config.toml
model = "audio embedding model"
num_classes = 4
am_softmax_scale = 30
beta1 = 0.95
one_sided = true
epochs = 5.0
weight_decay = 0.2
Rows from block 9 of a small audio embedding model, named by matrix and row number. Rows with one number belong to one neuron. Each number is 128 + 24 x the weight over its row's rms, rounded and kept within 0 to 255. All counts start at 0.
After each neuron's rows are labels from the 100 clips, of 14976, where the neuron reaches its highest value: "strongest on" is what is common among them. Only what is clearly more common there than usual is listed. The data: single English nouns, adjectives and verbs, spoken by a formant synthesiser in many voices.
# fc1: second MLP up (model.blocks.9.mlp.fc1.weight, 320x160), inputs 0-159
# fc2: second MLP down (model.blocks.9.mlp.fc2.weight, 160x320, transposed), outputs 0-159

fc1.156 [ 89 163 125 167 151 119 146 120 120 134 131 130 143 123 109 111  73 153 155 118 155 118 143 186 131 142  95 131 173 143 126 111 110 131  87 141 115 144 128 111 139 152 128 114 121 113 147 167 134  91  96 108 139 135 115 132 136 153 174 148  85 118  63 120 126  99  86 151  96 125  99 119  96 132  99 130 159 148 137  88  93 136 132 129 138 134 163 154 107 138 125 100 131 127  95 138 170  99 110 106 165 117 113 127  49 124 111 147 155 138 119 101 151 116 124 123 138 148 110 154 126 144 137 143 140  99 140 135 136 125 120 152 138 112 138 141 173 164 159  90 118 111 167 172 121  76 120 180 135 130 138 152 100 128  83 144 134 151 115 118]
fc2.156 [ 82 116 116 102 111 109 140 137  19 178 134 118 113  87 130 116 108 176 114 127 145 143 135 116 153 130  95 144 152 156 106 118 136 126 101 112 142 121 125 120 140 128 124 131 133 111 143  99 124  68 151 130 104 139 119 140 110  88 119 123 153 133 171 135 111  91 124 191 135 239  96 128 138 139 122 145 116 147 132 112 105 117 104  93 151 129 127 135 139 112 123 112 112 103 140 137 153 127 123 140 156  94 128 165 119 141 135 140 155 137 130 132 104 138 175 150 124 110 111 104 117 121 124 129 126  62 132 166 131 131 165 103 131  93 139 118 118 144 134 152 125 125 121 115 154 141 143 150 120 149 133 120 127 137 122  76 141 131 130 106]
strongest on: intonation: rise then fall; voice: low voice

fc1.153 [ 95 116 134  94 101 167 122 109 141 127 164 148 107 152 151 134 124 128 160 121 108 166 136 118  88 127 135 145 145  98  89 152 143 101 104 104 160 124 193 128  83 125 158 120  91 121 130 149  93 168 124 119  93  86 129 134 114 115 153 144 100 125 136 158 131 115 146 108 135  94 105 124 115 106 139 126 141 136 201 125 116 103 119  82 143 191  98 109 175 139 138 128 175 149 146 144 146 142 137 127 131 109 130  85 171 112  80 152 161 100 137 133 115 125 140 112 126  87 122  81 134 159 142 128 152 122  96 164 143 122 101 129 120 110 106 106 116 130 155 112 122 102 109 117 119  82 160 155 112 114  95 104 164 137 127 117 137 118 128 133]
fc2.153 [135 141 117 133 149  83 163 137  68  70 127 120 138 150 129 175  70 102 123 116 139 108 135 171 119 123 144 112 154 117 126 157 120 142 117 151 117 130 106 114  88 100 109 126 116 148  88 146 129 132 170 103 159 126 135 117 129 225 121 140 127 136 115 115 130  89 117 127 132 146 106 127 139  70 122 139 117 137 125 116 113 111  60 153 172 126 130 147 111 127 137 147 138 125 103 126 134 173 138  70 119 178 138  61 126 125 145 138 144  91 129 135 102 143 137 107 103 141 135 115 115  94 134 125 123 118 142 122  73 124 106  80 117 134 140 122 112 157 123 137 137 103 149 132 103 153 128 123  92 120 115 110 127 112 117 143 158 113 143 129]
strongest on: voice: high voice; intonation: rising

fc1.207 [130  82 116 108 126 112 119 100 163 132 167 165 175 146 132 166 114 139 112 156 143  94 141 136 115 115 104 113  97 139 126 135 146 174  76 108 103 172 124 138 127 161 139 112  91 111 131 119 114 158 179 129 150 110 121  97  91 127 135 170  59 118  92  95  94 136  97 149  96 137 119 173 113 110 134 127 109 130 147 109 138 123  96 144 126 103 148 119 126 141 121  87 134  91 174 154 128 127 130 101 127 101 130 161 117 112 151 117 133 143  73 111 121 118 156 107 147 160 136 114 120 124 147 145 187 125 130 124 143 102 140 134 161  95 156 124 123 148 135  83 115 124 125 171  90 115 141 133 148 159 126 172 165 136 144 148  99 147 134 130]
fc2.207 [157 136 102 159 141 120 108 180  43 202 142 140 120 108 117  98 120  98 130 110 114 148 114 149 118 147 152 138 100 123 117 127 107 131 141 130 136 128 165 137 140 139 126 131 151 111 116 130 154 125 193 126 113 110 139 157 131  62 113 119 108 146 171 129 110 107 161 129 161 137 148 129  68 100  96 146 129 104 123 130 104 133 139 146 129 145 113 124 149 125 142  88 132 175 145 167 107 167 122 140 147 141 140 204 118 132 114 133 106 118 150 104 112 136 141 124 150 121 150 128 136  97 127 145 111 177 139 106 141 112 147 112 123 113 119 164 142 180 121 144 152 111 158 111  96 166 133 140 118 137 104 144 121 100 111  97 163 118 114  99]
strongest on: intonation: rise then fall; voice: low voice

fc1.35 [139 109 182  98 106 110 121 100 144 119 140 130 107 119  98 131  98 156 148 139 165  80 143 119 196 139 134 114 143 149 132 142 130 136 137 117 127 131 137 133 145 101 141 150  99 113 133 178 131  90 139 130 124 116 115 135 124 184 135 146  84 140 122 103 137 182 153 162  89 140 142 144 109 118  90 150 118 150 113  79 100 129 122 147 170  88 180 112 162 125 115 124 130 118 116 122  97 114 126 130 164 145 107 145 129 128 148 152 139 125 116 119  95 120  96 127 123 119 123 190 115 155 124 163 171  96 155 138  99 126 137 145 157 115  79 132 167 139 126 140 118 126 125 162 139 144  71 129 105 152 139 167  78 154 165 120 144 154 117 146]
fc2.35 [107 122 126 132  99 144 141 164  52 121 156 127 121 134 116 117 174 113 128 140 134 112 158 137 106 118 108 120 128 152 114 127 108 132  87 115 169 138 165 106 122 137 118 125 119 133 159 145 111 137 118 142 146 122 113 140 133 130 113 112 125 153 136 126 112 108 117 188 132 110 157 120 148 123 119 141 146 127 126 112 146 105 131 127 144 131 127 125 119 114 113  87 105 143 129 119 110 130 129 126  99 120 118  86 142 128  97 123 192 113 154 234 103 140  66 136 161 115 120 184  88 154  95 128 109 147 115 132 126 112 133 101 140 167 140 122 131 120 113  85 111  93 159 143 119 206 150 130 156  99 107 119 162 141  75 117 153 121 128 138]
strongest on: intonation: falling

fc1.235 [134 121 124  98 125 105 153 113 115 113 135 142 100  99 101 112 100 125 112 133 170  70 163 119 163 140 115 128 137 134 106 156 119 114 125 114 127 124 122 134 145 117 159 140  95 133 119 148 126 101 104 124 118 112 130 141 143 175 112 117 125 152 149 120 131 180 141 128  85 129 133 127 168 129  61 148 127 145  85  85  95 120 126 143 144 114 147 101 158 105 109 133 131 120  99 106 108 108 146  92 161 174 131 107  95 155 110 114 140 139 132 143 119 111 155 179 101 113 135 165  84 152 103 154 172 154 131 109 103  71 157 136 145 132 115 151 158 151 123 123 115 103 117 124 162 107  55 118 147 146 126 161  79 176 132 149 143 122  94 123]
fc2.235 [131 123 166 145 134 142 128 135  67 132 146 128 135 135 126 120 255 153 131 126 110 104 172 118 117 121 123 112 119 119 131 151 148 115 112 185 184 133 152 119 119  94 124 131 143 134 149 133 129 144 112 114 139 119 118 199 132 125 133 131 146 151  66 113 128 151 112 164 120 131 150 130 120 101 118 128 116 129 105 135 126 120 139 151 176 125 132 132 129 132 124 116 124 131 122 123  87 145 140  86 128 148 114 119 133 133 128 117 132 126 134 209 125 108  62 129 151 116 156 197 112 133 138 139 141 111 104 137 170 118 144 124 137 148 119 115 112 134 133 129 143 137 131 123 126 179 129 135 148 115 123 108 154 121 122 137  89 132 125 137]
strongest on: intonation: falling

fc1.97 [112 121 107 135 140 118  98  72 132  95  50 140 150 103 109 149  79 151 116  98 118 114 103 125 110 124 109 103  62 188 158 141 169 130 123 115 136 155 150 160 144 101 145  96 140 140 178 133 169 135 131  99 127 101 113 106 157 141 106 110 132 138 126 134 136  98 106 204 137 131 150 149 116 110 161  89 151 108 149 129 122 138 114 126 148 112 130 112 139 146 115 113 157 113 170 123  97 110 106 137 108 122 146 119 131 131 158 115 101  91  95 121 134 122 125 134 129 109 117 131 146 103 140 121 145 134 131  83 121 140 152 173 128 125 111 132 141 152 161 157 199 126 113 143 133  90 128 106 108 112 120 144 118 141  85  95 122 122 154 145]
fc2.97 [156 123 154 183 128 118 113 112 113 171 153 111 182 109 113 127 147  82 124 136 111 135 144 117 131 142 125 133 109  89 111 131 127 151 188 176  99 141 146 160 165  99 100 136 129 144 108 121 120 145 109 158 120 115 127  97 115 118 131 109 144 148 102 139 111 130 186 132 106 157 108 129 109 140  95 153 139 109  97 104 121 110 135 137 129 128 136 188 134 155 145 136 105 136 132  82  86 188 127  98 112  91 131 138 145 143 140 131 113 144 103 137 152 127 185  82 132 109  80 126 119 108 132 131 134 151 113 141 119 142 150 198  82 163 145 150 120 124 114 114 136 124 117 128 126  91 102 143 164 115 154 102 156 107 112 111 152 166 139 112]
strongest on: intonation: flat; /w/

fc1.44 [150 167  76 119 140 155 107  77 144 124 114 205 135 124 114 122  94 152 123 118 169 108 154 110 157 130 138 165 125 131 131 127 137 153 139 159 103 170 133 143 105 164 131 122 160  97 148 147  93 124 163 129  82 106 128 142 113 145  95 176  91 128  99 107 117 122 154 146 148 121 119 104 137 124 176 130 140 115 143 145 124 144  91 115 148 161 186 109 130 129 109  95 119 118 151 158  97 158 147 125 130 124 118 159 130 117  94  99 130 124 118 120 107 107 171 123 110 116 153 156 129 133 115 152 114 139  84 164 121 125  96 165 114 111 156 181 130  89 138 133 145 135 108 153  97 109 158 141 158 150 158 142 127 132 163 112  97 112 124  94]
fc2.44 [144 128  93 101 138 121 129 141 130  98 132 127 142 132 118 108 208 102 136 137 108 150 126  95 147 130 160 115  87 120  94  93 133 111 125 124 122 135  30 152 135 107 148 133 123 118 147  91 144  87 157 123 122 134 112 136 158  92 128 133 131 161 155 143 116 138 145 173 109 115 151 141 112 131 138 130 141 118 168 122 134 112  84 198 147 129 133 191 130 149 108  96 139 140 135 126 118 104 169 127 160 179 153 106 140  98  96 130 115 102 131 121 127 115 141 148  98 146 156 127 139 111 132 124 149 177 146 140 115 129 132  60 108 132 127 113 147 161 127 118 133  99 129 130 149 157 133 117 107 120 138 101  87 140  92  82 134 141 122 119]
strongest on: voice: high voice

fc1.223 [134 111 115  96 107  88 155 125 133 132 110 162 108 117 144  74 107 146 128 116 156 113 122 138 161  92 149 109 116 111  70 108 130 112 137 147 118 145 106 130 177 118 125 124 116 119 126 112  95  72 151 123  95 121 137 117 138 183 113 106 128 145 150 133 154 193 153 127 115 128 131 109 146 127  40 149 116 148 110  97  95 170  86 167 114 126 142 105 142 105 118 112 117 142 133 120  92 115 130 112 136 161 100 127 118 142  90 139 135 148 147 131 126 144 122 136 103 125 160 179  78 141 111 140 163 147 120 126 145 108 106 136 122 101 121 135 180 108 129 138 105 132 111 141 160 130  72 114 134 156 125 169  88 160 126 115 138 119 124 101]
fc2.223 [129 115 133  86 131 136 129 167  79 118 180 124 116 117 137 113 255 152 140 147 130 133 136 112 131 122 126 115 124 134 132 151 134 136 124 178 167 127 168 123  95 144 127 135 103 140 147 122 167 157 117 124 128 126 152 179 130 151 129 115 128 166 139  86 125 180 130 141 120  96 150 128 128 124 130 129 134 120 115 117 123 125 149 140  96 129 121 107 149 131 117 111 138 134 152 145 113 111 135 104 122 187 118 144 115 129  91 125 135 142 118 143 137 140 121 146 189 125 125 184 110 142 146 117 115 143 115 102 123 140 121 115 135 137 120 158 128 116 150 119 111 131 161 139 115 215 131 130 129 100 140 102 139 114 154 123 158 131 120 145]
strongest on: intonation: falling

fc1.62 [164 119 110 117 133 100 128 107 120 120 105 136 117 112 136 120 110 131 129 123 168  96 153 106 172 126 157 127  99 121 105 122 140 115 132 127 113 131 143 127 162 109 165 124 125 131 123 108 145 108  85 112 101 119 126 151 119 165  97 109 127 144 159 155 112 162 154 117 108 142 131 135 141 123  35 163 114 111 107  83 112 120 145 130 110 112 175 105 137  83 130 126 121 124 112 114 115 100 142 100 146 150 138 115 138 151  89 119 125 127 145 100 127 110 131 149 104 152 135 195  85 138 131 131 190 162 148 118  87  80 149 138 164 126  95 132 156 133 105 134 107 121 129 145 139 102  41 116 126 137 120 170  87 152 104 122 142 111 100 118]
fc2.62 [121 116 142 148 133 147 129 139 101 103 169 124 129  73 139 123 255 164 138 138 119 114 134  94 120 139 129 130 133 117 133 144 138 119 104 171 197 136 157 130 147 141 130 126 119 136 129 135 144 141 118 119 129 125 131 174 127 190 136 131 142 147 102  82 147 145 123 170 116 122 151 114 107 142 135 124 134 137 132 138 136 130 118 154 128 133 130 117 118 134 120 112 125 108 105 132  98 138 130 129 106 144 124 144 144 113 150 124 107 132 131 210 112 130  69 115 146 124 152 214 133 140 134 126 145 124 123 144 122 126 134 129 142 163 137 115 144 129 140 130 127 141 109 145 116 203 140 122 144 141 123 101 147 118 125 122 127 142 128 144]
strongest on: intonation: falling

fc1.61 [173 133 116 146 136  97  87 111 110 131 142 117 143  67  94 164 107 144 103 135 117 106  74 186 128 133 122 109 100 123 145 127 190 125 172 105 105 115 129 114 170 133 124 113 138 160 133 131 167 160 135 133 126 160 165 109 171 125 140 128 131 138 137 107 113  52  87 107 111 105 159 143 142 148 106 144 135 110 154 136 117 118 124 125  79 143 122 103 103 147 132 145 104 122 114 102 128 150 136  98 109 180 163 116 129 113 175 133  98 148 100 145 107 154 125 129 110 170 138 152 124 128 156  98 159 163 128 119 148 159 143 114  87 140 117 120 149 133 156 144 117 136 122 136  99 161 101 142 137  90 102 107 119 125 138 162 121 122 141  90]
fc2.61 [156 128 176 113 118 140  93 101 136 232 139 130 129  87 126 136 104 157 132 131 108 142 100 111 112 127 122 146 120 124 134  79 120 130 137 152  89 142 121 148 128 127 128 124 132 124 123 126 140 173  76 136 150 144 120 143 113  69 150 130 117 167 168  45 138 160 143 123 125 129 127 103 126 105 146 126 134 139 129 147 137 149 113  77  77 108 146  88 139 138 123 109  89 150 116 118 132 162 104 105 138 171 127 188 138 115  89 140 134 145 124 136 144 138 147 108 121 144 121 139 121 157 115 105 134 172 130  68 138 145 108  96 108 163 128 143 128 146 134 124 125 144 128 124 170 164 126 119 123 103 129 129 145 106 120 103 118 156 117 146]
strongest on: intonation: falling; /s/; /w/; /ɑ/

fc1.111 [139 141 128 145 185 128 148 116 127  81 155 145 126 149 114 123  98 145 159 162 145 137 106  96 167 108 161  90 108 155 127  99 175 133 100 140 110 125  77 132 126 107  97 140 133 114 104 112 121 138 100 114  98 134 122 112 129 118 133 120 131 138 147 106 165  91 160 139 111  91 134 135 117 124 113  92 166 126  99 109 141 138 116 151 116 124 152 104 149 104 105 121 128 117 135  66  94 140  94 138 151 132 107 124 144 136 112 143 173 121 152 160 118  96 106 152 129 123 162 108  85 115 110 171 106 102 109 180 109 121 126 143 199 151 161 145 118 163 149 173 132  88  89 164 146 120 106 101 113 130 118 145 150 118 134 139 125 148  84 152]
fc2.111 [167 124 142 119 156 159 180 154 190 138 144 108  88 138 117  89 140 144 132 123 116 163 116  99 146 112 124 147 128 140 128 127 150 137  94 110 121  95 112 123 189 128 135 138 100 116 163 151 142 154 178 122 156 115 121 103 119 146 128  85 135 144 163 130  63 175 132 132 145 117 150 133 127 112 173 107  96 159 127 105 165 143 165 130 135 143 144 126 150 137 146  90 141 168 149 111 144 163 113 123 128 152 103  84 141 141 110 120 110 128  83  79 129 122  89 117 176 133 122 161 134 103 127 119 131 175 115 135 154 123 102 148 154 137 129 149 106 182  97  98 113  91 119 123 124 110 106 148 148 133 165 139 136 108 113 122 100 122 133 117]
strongest on: voice: high voice; intonation: flat

fc1.6 [127  98 117 114 116 115  88  93 139 124 162 191 111 123 152 142 130 127 122 105 152 143 115 141 174 118 118 132 142 118 135  91  96 154 139 122 116 165  97 128 123 150 137 164  76 130 134 159 167 142 153  72 120  95 100 120 132 155 135 183 119 127  85 124  98 147 110 134 152 121 125 116 144 107 205 148 129 151 121 105 121  98 114 144 104 120 150  99 125 139 118 106 130 109 113 135 118 100 117 107  86 104 118 161 116 123 106 111 124 137  98 158 111 110 108 110 111 149 143 160 139 171 145 146 153 154 139 146 138 174 147 166 161 127 130 178  60 137 115 141 134 122  83 141 115 102 154 131 123 122 171 143 147 100 131 117 132 112 138 166]
fc2.6 [125 114 124 103 120 154 162 129 127 122 137 126 126 128 135 176 149 143 148 134 135 107 120 131 132 115 145 128 158 131 162 135 148 128  78 105 185 117 110 151 171 150 146 124 124 141 112 125 130   0 146 106 130 155 127 151 134 153 134 137 118 133 161  86 120 128 125 167 124 105 139 125 126 197 136 124 120 116 131 139 134 117 143 105 111 115 126 101 112 137 141  84 144 125  94 134 124 144 131 138 120 152 133 177 116 128 116 133 103 138 126 190 112 110 124 139 145 152 111 130 141 116 140 123 123 171 142 104 145 129 123 139 132 165 127 155 127 180 127 125 131 126 112 155 117 172 111 110 136 106 125  87 130 134 118 141  34 141 121 135]
strongest on: intonation: flat

fc1.246 [ 97 104 127 133 120 120  98  86 129 147 166 156 123 102 136  89 118 143 140 120 126 126 114 146 136 114 128 149 147 144 163  78 138 138 133 132 105 123  88 123 117 114 157 116 124 130 166 159 124 130 122  63 114 118 129 139 102 129  88 158 130 140 109  85 144 129 111 136 174 129 107 131 126 127 187  99 157 174 113 112 104 129 100 116 102  95 151 128 140 102 125 120  97 109 130 111 157 148 121 133 100  88 114 149 123 123  99 151 156 154 126 128  88 117 103 107 139 127 138 175 117 155  95 165 103 153 137 132 130 168 150 181 160 122 129 134  78 123  95 118 117 116  90 126  94 106 150 119 139 159 112 154 193 105 133 157 153  77 137 164]
fc2.246 [108 135  96 147 115 149 154 122 163 102 142 153 122 107 131 113  72 138 140 133 132 112 133 117 139 106 131 133 166 133 142  90 122 118 127 105 197 132 102 120 160 124 139 109 131 144 128 145 152  37 140 155 131 128 127 151 120 159 113  95 122 127 185 125 125  99 137 177 147 138 111 110 112 121 145 105 126 122  98 112 173 143 150 101 122 140 139 108 108 150 132 110 134  86 133 143 176 116 127 121 141  96 135 162 147 133 121 103 153 122 126 234 113 140  90 136 149 130 138 164 117 119 148 135 136 162 135  93 139 119 136  72 124 116 115 130 114 151 146 123 140 130 125 124 111 193 143 125 128 114 150 107 148 150 134  79 107 145 132 122]
strongest on: intonation: flat

fc1.4 [109 121 113 127 158 141 133  71 179 119 137 128 154 122 165 139  51 119  98 114 150  96 141 146 162  78 108 163 138 118 104 142 142 123  92 139 119 130 150 175 165 159 139 122 123  98 134 164 167 162 130 109 108 109 135 125 126 118 129 109 133 175 118 147 119 133 115 142 102 138 143  99 136 128 159 139 162 152 100 114  95 126 105 114 158 106 133 105 140  92 146 140 129 138 131 119 113  93 131 135  84 127 113 124  90 173  95 172 131 121  97 126 140 118 133  82 138 132 133 120 115 151 102 101 117 148 125 120 111 145 108 146 136 148 144 147 187 127 117 122 117  74  92 150 139  92 172 107  96 150 112 152 143 129 128 185  94 129 112 137]
fc2.4 [121 131 136 127 161 131  95 152 177 173 175 126 122 149 125  92 166 142 133 127 150 108 125  70 117 149 135 129 142 171 153 161 124 130 136 166 141 125 137 133  92 168 139 129 145 162 139 122 122 134 157  97 162 120 117  51 122  75 109 138 138 131 134 143 122 114 128 154 140  95 125 135 115  98 111 102 107 131  75 134 139 107 132 159 119 152 145 172 122 144 185 143 117 164 132 155 115 149 134 164 119  80 136  81 100 121 125 138 134 137 151 136 117 115 104  95 172 102 109  94 139 128 144 134 143 149 112 125 146 104  94  87 109 152 150 137 123 154 120 138 156 121 138  79 115 169 139 128 165 104 138 148 148 121 177 127 115 106 133 112]
strongest on: voice: high voice; thin (high-pass)

fc1.154 [166 135 128 155 128 136 115 133 114 127 177 138 135 133 123 125  89 116 129 135 150 153 116 178 173 117 133  89  66 116 141 124 172 171 134 156  83  73 116  96 109 142 144 119 100 148 123 130 129 170 182 124 116 158  92 126 119 132 154 115  99 142 136  87 109 110 101  99 114 139 128 162 156 164 152 163 148 140 167 148 100 100 130 161 129 141 132 146 145 126 121 128 153 101 130  92 122 130 119  91 152 152  98 139 125 100 172 137 132  97 168  93 126  89 110 109 131 136 148 191 136  69 168  88 119 170 122  97 111 151 135 132 147 148 143 128 132 122 149 144  98 137 107 128 141 150 142  99 118 119 119 143 128 107 142 116 133 142 116 127]
fc2.154 [159 143 127 207 119 133 120 123 111 214 139 134 127  73 123 119 198 153 123 119 111 141 125 121 133 133 154 139 136 128 119 106 110 146 186 130 108 122 147 147 187 134 152 130 108 164  96 127 130 173 149 138 129 138 132 121 166 113 110 156 112 150 128 101 117 165 158 144 107 132 117 109 112 132 116 137 129 124 106 108 127 127 148  91 104  97 104 112 136 109 119 101 128 164 140 141 111 155 140 150 143 132 115 117 107 131 126 105 107 144 122  77 122 121 201 129 137 146 136 133 136 113 118 145 102 195 105 179 146 143 116 156 121 117 134 108  81 144 133 164 135 131 143 156 127 127 157 147 130 108 102 148 143 121 144  70 139 136 119 134]
strongest on: intonation: falling; voice: child-like voice; /w/

fc1.251 [155 103 114 194 141 119 123 105  88 164 141 149 153 114 126 159  91 122 127 116 127 156 112 165 113 121 129 135 107 105 157  76 111 154 159 129  98 113  89 107 155 112  82 102 125 123 120 118 140 132 165 141 162 167 136 136 118 114 123  94 119 142 118 112  86 136 131 101 143 159 128 153 176 186 152 139 114 127 142 109 150 116  79 112 112 131 137  95 152 130 148 109 123  99  76 102 128 130 135 105 132 160 124 133 126 136 159 131 110 126 121 103  91 118 160 144  94 176 115 179 106 101 107 102 134 139 120  69 112 140 134 146 156 113 140 134 135 104 151 129 156 104 160 153 168 105 121  94 136 124 106 140 120 143 121 104 149  93 109 176]
fc2.251 [ 83 124 149 191 127 124  99 123 113 197 131 101 138 141 130  77 216 162 126 125 112 122 147 118 105 151 111 143 132 140 115 109 126 129 151 144 159 124 160 137 213 133  99 134 118 145 136 126 150 165 160 122 128 132 120 138 133  74 136 124 111 164 105 104 124 140 159  86 119 119 132 114 111 151 149 127 123 131 131 101 140 118 142 163 139 123 110 114 129 142 120 131 146 189 119 106  97 170 117 160 150 110 120  93 115 131 140 135 100 118 118 133 160 122 177 117 136 149 131 163 132 127 126 114 123 151 134 166 185 115 123 161 115 135 132 118 112 184 127 166 124 103 132 114 152 155 142 151 114 125 100 168 105 130 139 124 152 116 120 112]
strongest on: intonation: falling; voice: high voice

fc1.212 [ 97  99 150 145 151 132 104  99 144 130 178 156 134 151 169 103 123 146 149  93 166 140 106 148 149 131 126 122 141 103 172  94 125 148 108 142 123 152  99 112 145 150 109 171 116 106 112 168 145 114 172  58 122 124 119 113 136 167 123 170 134 147  77  90 143 160 131 159 146 111 128 141 135 125 193 139 150 155 146 128 113 151 121 128 105 111 180 124 123 127 132  96 134 119 132 112 160 116 150 144  93  98 146 168 115 126 131 123 130 162 107 127  86  79 123 137 115 148 142 170 124 152 115 147 141 142 133 171 142 147 127 157 147 108 124 142  49 140 109 114 140 123 117 150 116 115 154 145 127 125 144 143 161 107 107 140 129 101 144 154]
fc2.212 [ 75 126 127 163 128 124 150 131 125 124 115 134 136 157 124 163 128 149 123 142 135 119 123 122 135 130 125 130 159 124 143 111 132 128 105 120 182 133 107 135 181 131 148 125 114 136 130 139 125   0 156 139 105 137 115 184 144 134 121 134 123 114 190 127 147 158 132 194 138 133 138 126 128 163 121 130 119 135 118 133 124 124 158 116  80 122 118 113 119 132 134 116 131 152 135 131 159 148 123 145 101 113 130 176 133 136 128 134 144 125 126 255 118 129 113 141 136 128 118 145 125 117 125 126 119 153 125 122 164 128 149 113 125 120 110 133 128 159 126 123 125 127 150 110 106 151 135 132 119 129 124 101 142 128 136 118  79 134 125 120]
strongest on: intonation: flat

fc1.202 [150 135 103 172 102 110 116 106 117 151 181 156  65 105 118 112  87 132 169  92  92  98 148 142 130 133 120 133 129 125 126 110 164 126 123 107 146 164  94  97 149 151 127 117 114 126 152 135 127  90 113  92 132 122 107 165 118 147 144 184  84 124 125 141 140 111 135 144  98 133 113 110 137 121 157 101 169 139 132 136  80 144 119 131 100 163 135  97 123 105  81 118 103 100 133 152 144 134 149  93 140  57 126 151 122 100 116  98 171 102 144 100 116 132 166  95 151 161 147 149 132  95 110 135 131  69 105 112 111 109 128 162 134  86  99 123 153 107 147 111 125 136 120 153 131  96 142 131 127 152 137 122 135 121 128 158 137  99 100 138]
fc2.202 [ 78 120 131 155 116 100 128 115 114 148 133 126 130 138 137 212 153 140 125 124 125 123 155  71 120 159 140 138 122 140 123 117 129 141 138 128 105 122 107 122 185 113 131 131 147 125 125 137 128 100 166 133 140 141 121 163 119  94 124 124 137 159 126 134 142 120 130 154 158 107 127 114 131 150 109 141 130  92 127 107 125 137  86 109 136 136 134  99  78 148 145 150 137 122 130 130 190  97 115 102 136 146 146 169 166 122  97 117 136 109 136 113 133 137 146 137 124 131 107 145 138 120 131 132 138 195 124 137 132 162  84 162 116  40 115 141 123 176 137 166 127 103 118 130 132 201  79 102 106 146 117 119 139 143  81 133 136  82 147 151]
strongest on: intonation: rise then fall; /ɑ/; /m/

fc1.141 [ 95 118 144 150 122 133 121  97 131 154 166 160 120 134 159 108 117 146 139 111 167 156 107 134 153 141 126 116 145 125 169  84 109 135 107 130 123 154 126 118 157 144  97 156 104 121 123 167 146 122 162  28  92 114 127 106 133 167 124 175 138 138  84  93 143 153 132 156 167 143 120 136 121 114 207 120 140 167 140 124 100 127 123 126 102 121 164 124 142 116 122 100 126 106 118 116 151 138 140 149 121  78 122 173 118 125 148 120 124 147 123 123  84  78 117 126 133 150 128 170 123 161  98 148 138 124 132 147 150 159 138 173 163 112 141 152  62 129 108 112 134 138 122 141 114 127 156 138 137 123 141 140 171 109 123 123 133 115 137 136]
fc2.141 [ 74 126 123 158 123 127 146 135 124 122 116 134 140 148 137 169 161 140 131 145 128 112 131 119 127 130 126 116 147 133 132 114 132 136  99 115 186 126  96 128 192 137 155 132 118 135 136 134 139   0 147 140 120 139 125 165 142 152 131 120 124 121 184 104 146 136 139 188 137 131 129 126 118 181 124 120 127 133 119 125 128 130 160 128 102 129 128  89 120 136 124 120 133 131 126 121 153 132 134 139 117 130 135 176 130 135 115 136 127 126 128 241 125 125 119 124 141 126 103 156 126 117 129 134 119 150 134 125 154 145 128 112 126 126 115 130 125 167 130 118 134 135 132 120 107 132 126 133 129 126 127 100 130 121 134 132  64 133 126 128]
strongest on: intonation: flat

fc1.167 [101 109 139 141 127  97 116  80 144 163 164 140 112 131 171 139 117 136 119 127 147 139 138 138 147 119 144 118 136 122 115  88 123 142 128 129 123 142  98 123 137 151 139 157  84 141 142 131 136  92 165  60 127  89 123 106 125 160 111 154 100 132  87  77 111 155 113 124 132 129 127 107 118 125 193 132 111 174 128 117 144 135 106 120 121 115 152  94 138 110 131 103 127 118 133 148 113  82 160 125 101  80 127 151 113 110 109 168 103 131 119 130 105 101 116 102 135 121 156 188 132 144 121 155 159 124 139 122 149 178 147 176 175 122 128 163  80 113 124 137 120 109  88 133 135  97 163 137 137 150 135 174 160 141 126 128 132  68 139 160]
fc2.167 [150 112  98 128 127 165 140 126 138 106 140 147 127 116 135 150 163 152 124 151 128 105 139 139 130 124 136 124 142 117 155 125 133 125 101  94 197 121 105 141 198 113 136 122 124 121 126 116 135  27 145  93 126 144 142 126 129 108 133 122 114 130 160 100 117 143 131 144 121  91 149 140 126 192 105 101 112 145 111 153 122 154 166 119 102 135 102 120 121 122 132 117 156 126 134 147 145 129 132 158 107 125 113 189 115 124  96 120  95 119 121 219 122 121  95 132 117 114  92 120 125 130 138 109 126 179 134 134 132 147 123 137 134 123 135 151 147 198 142 108 122 136 152 106 131 134 126 106 113 118 132 108 127 133 132 134  37 106 132 148]
strongest on: intonation: flat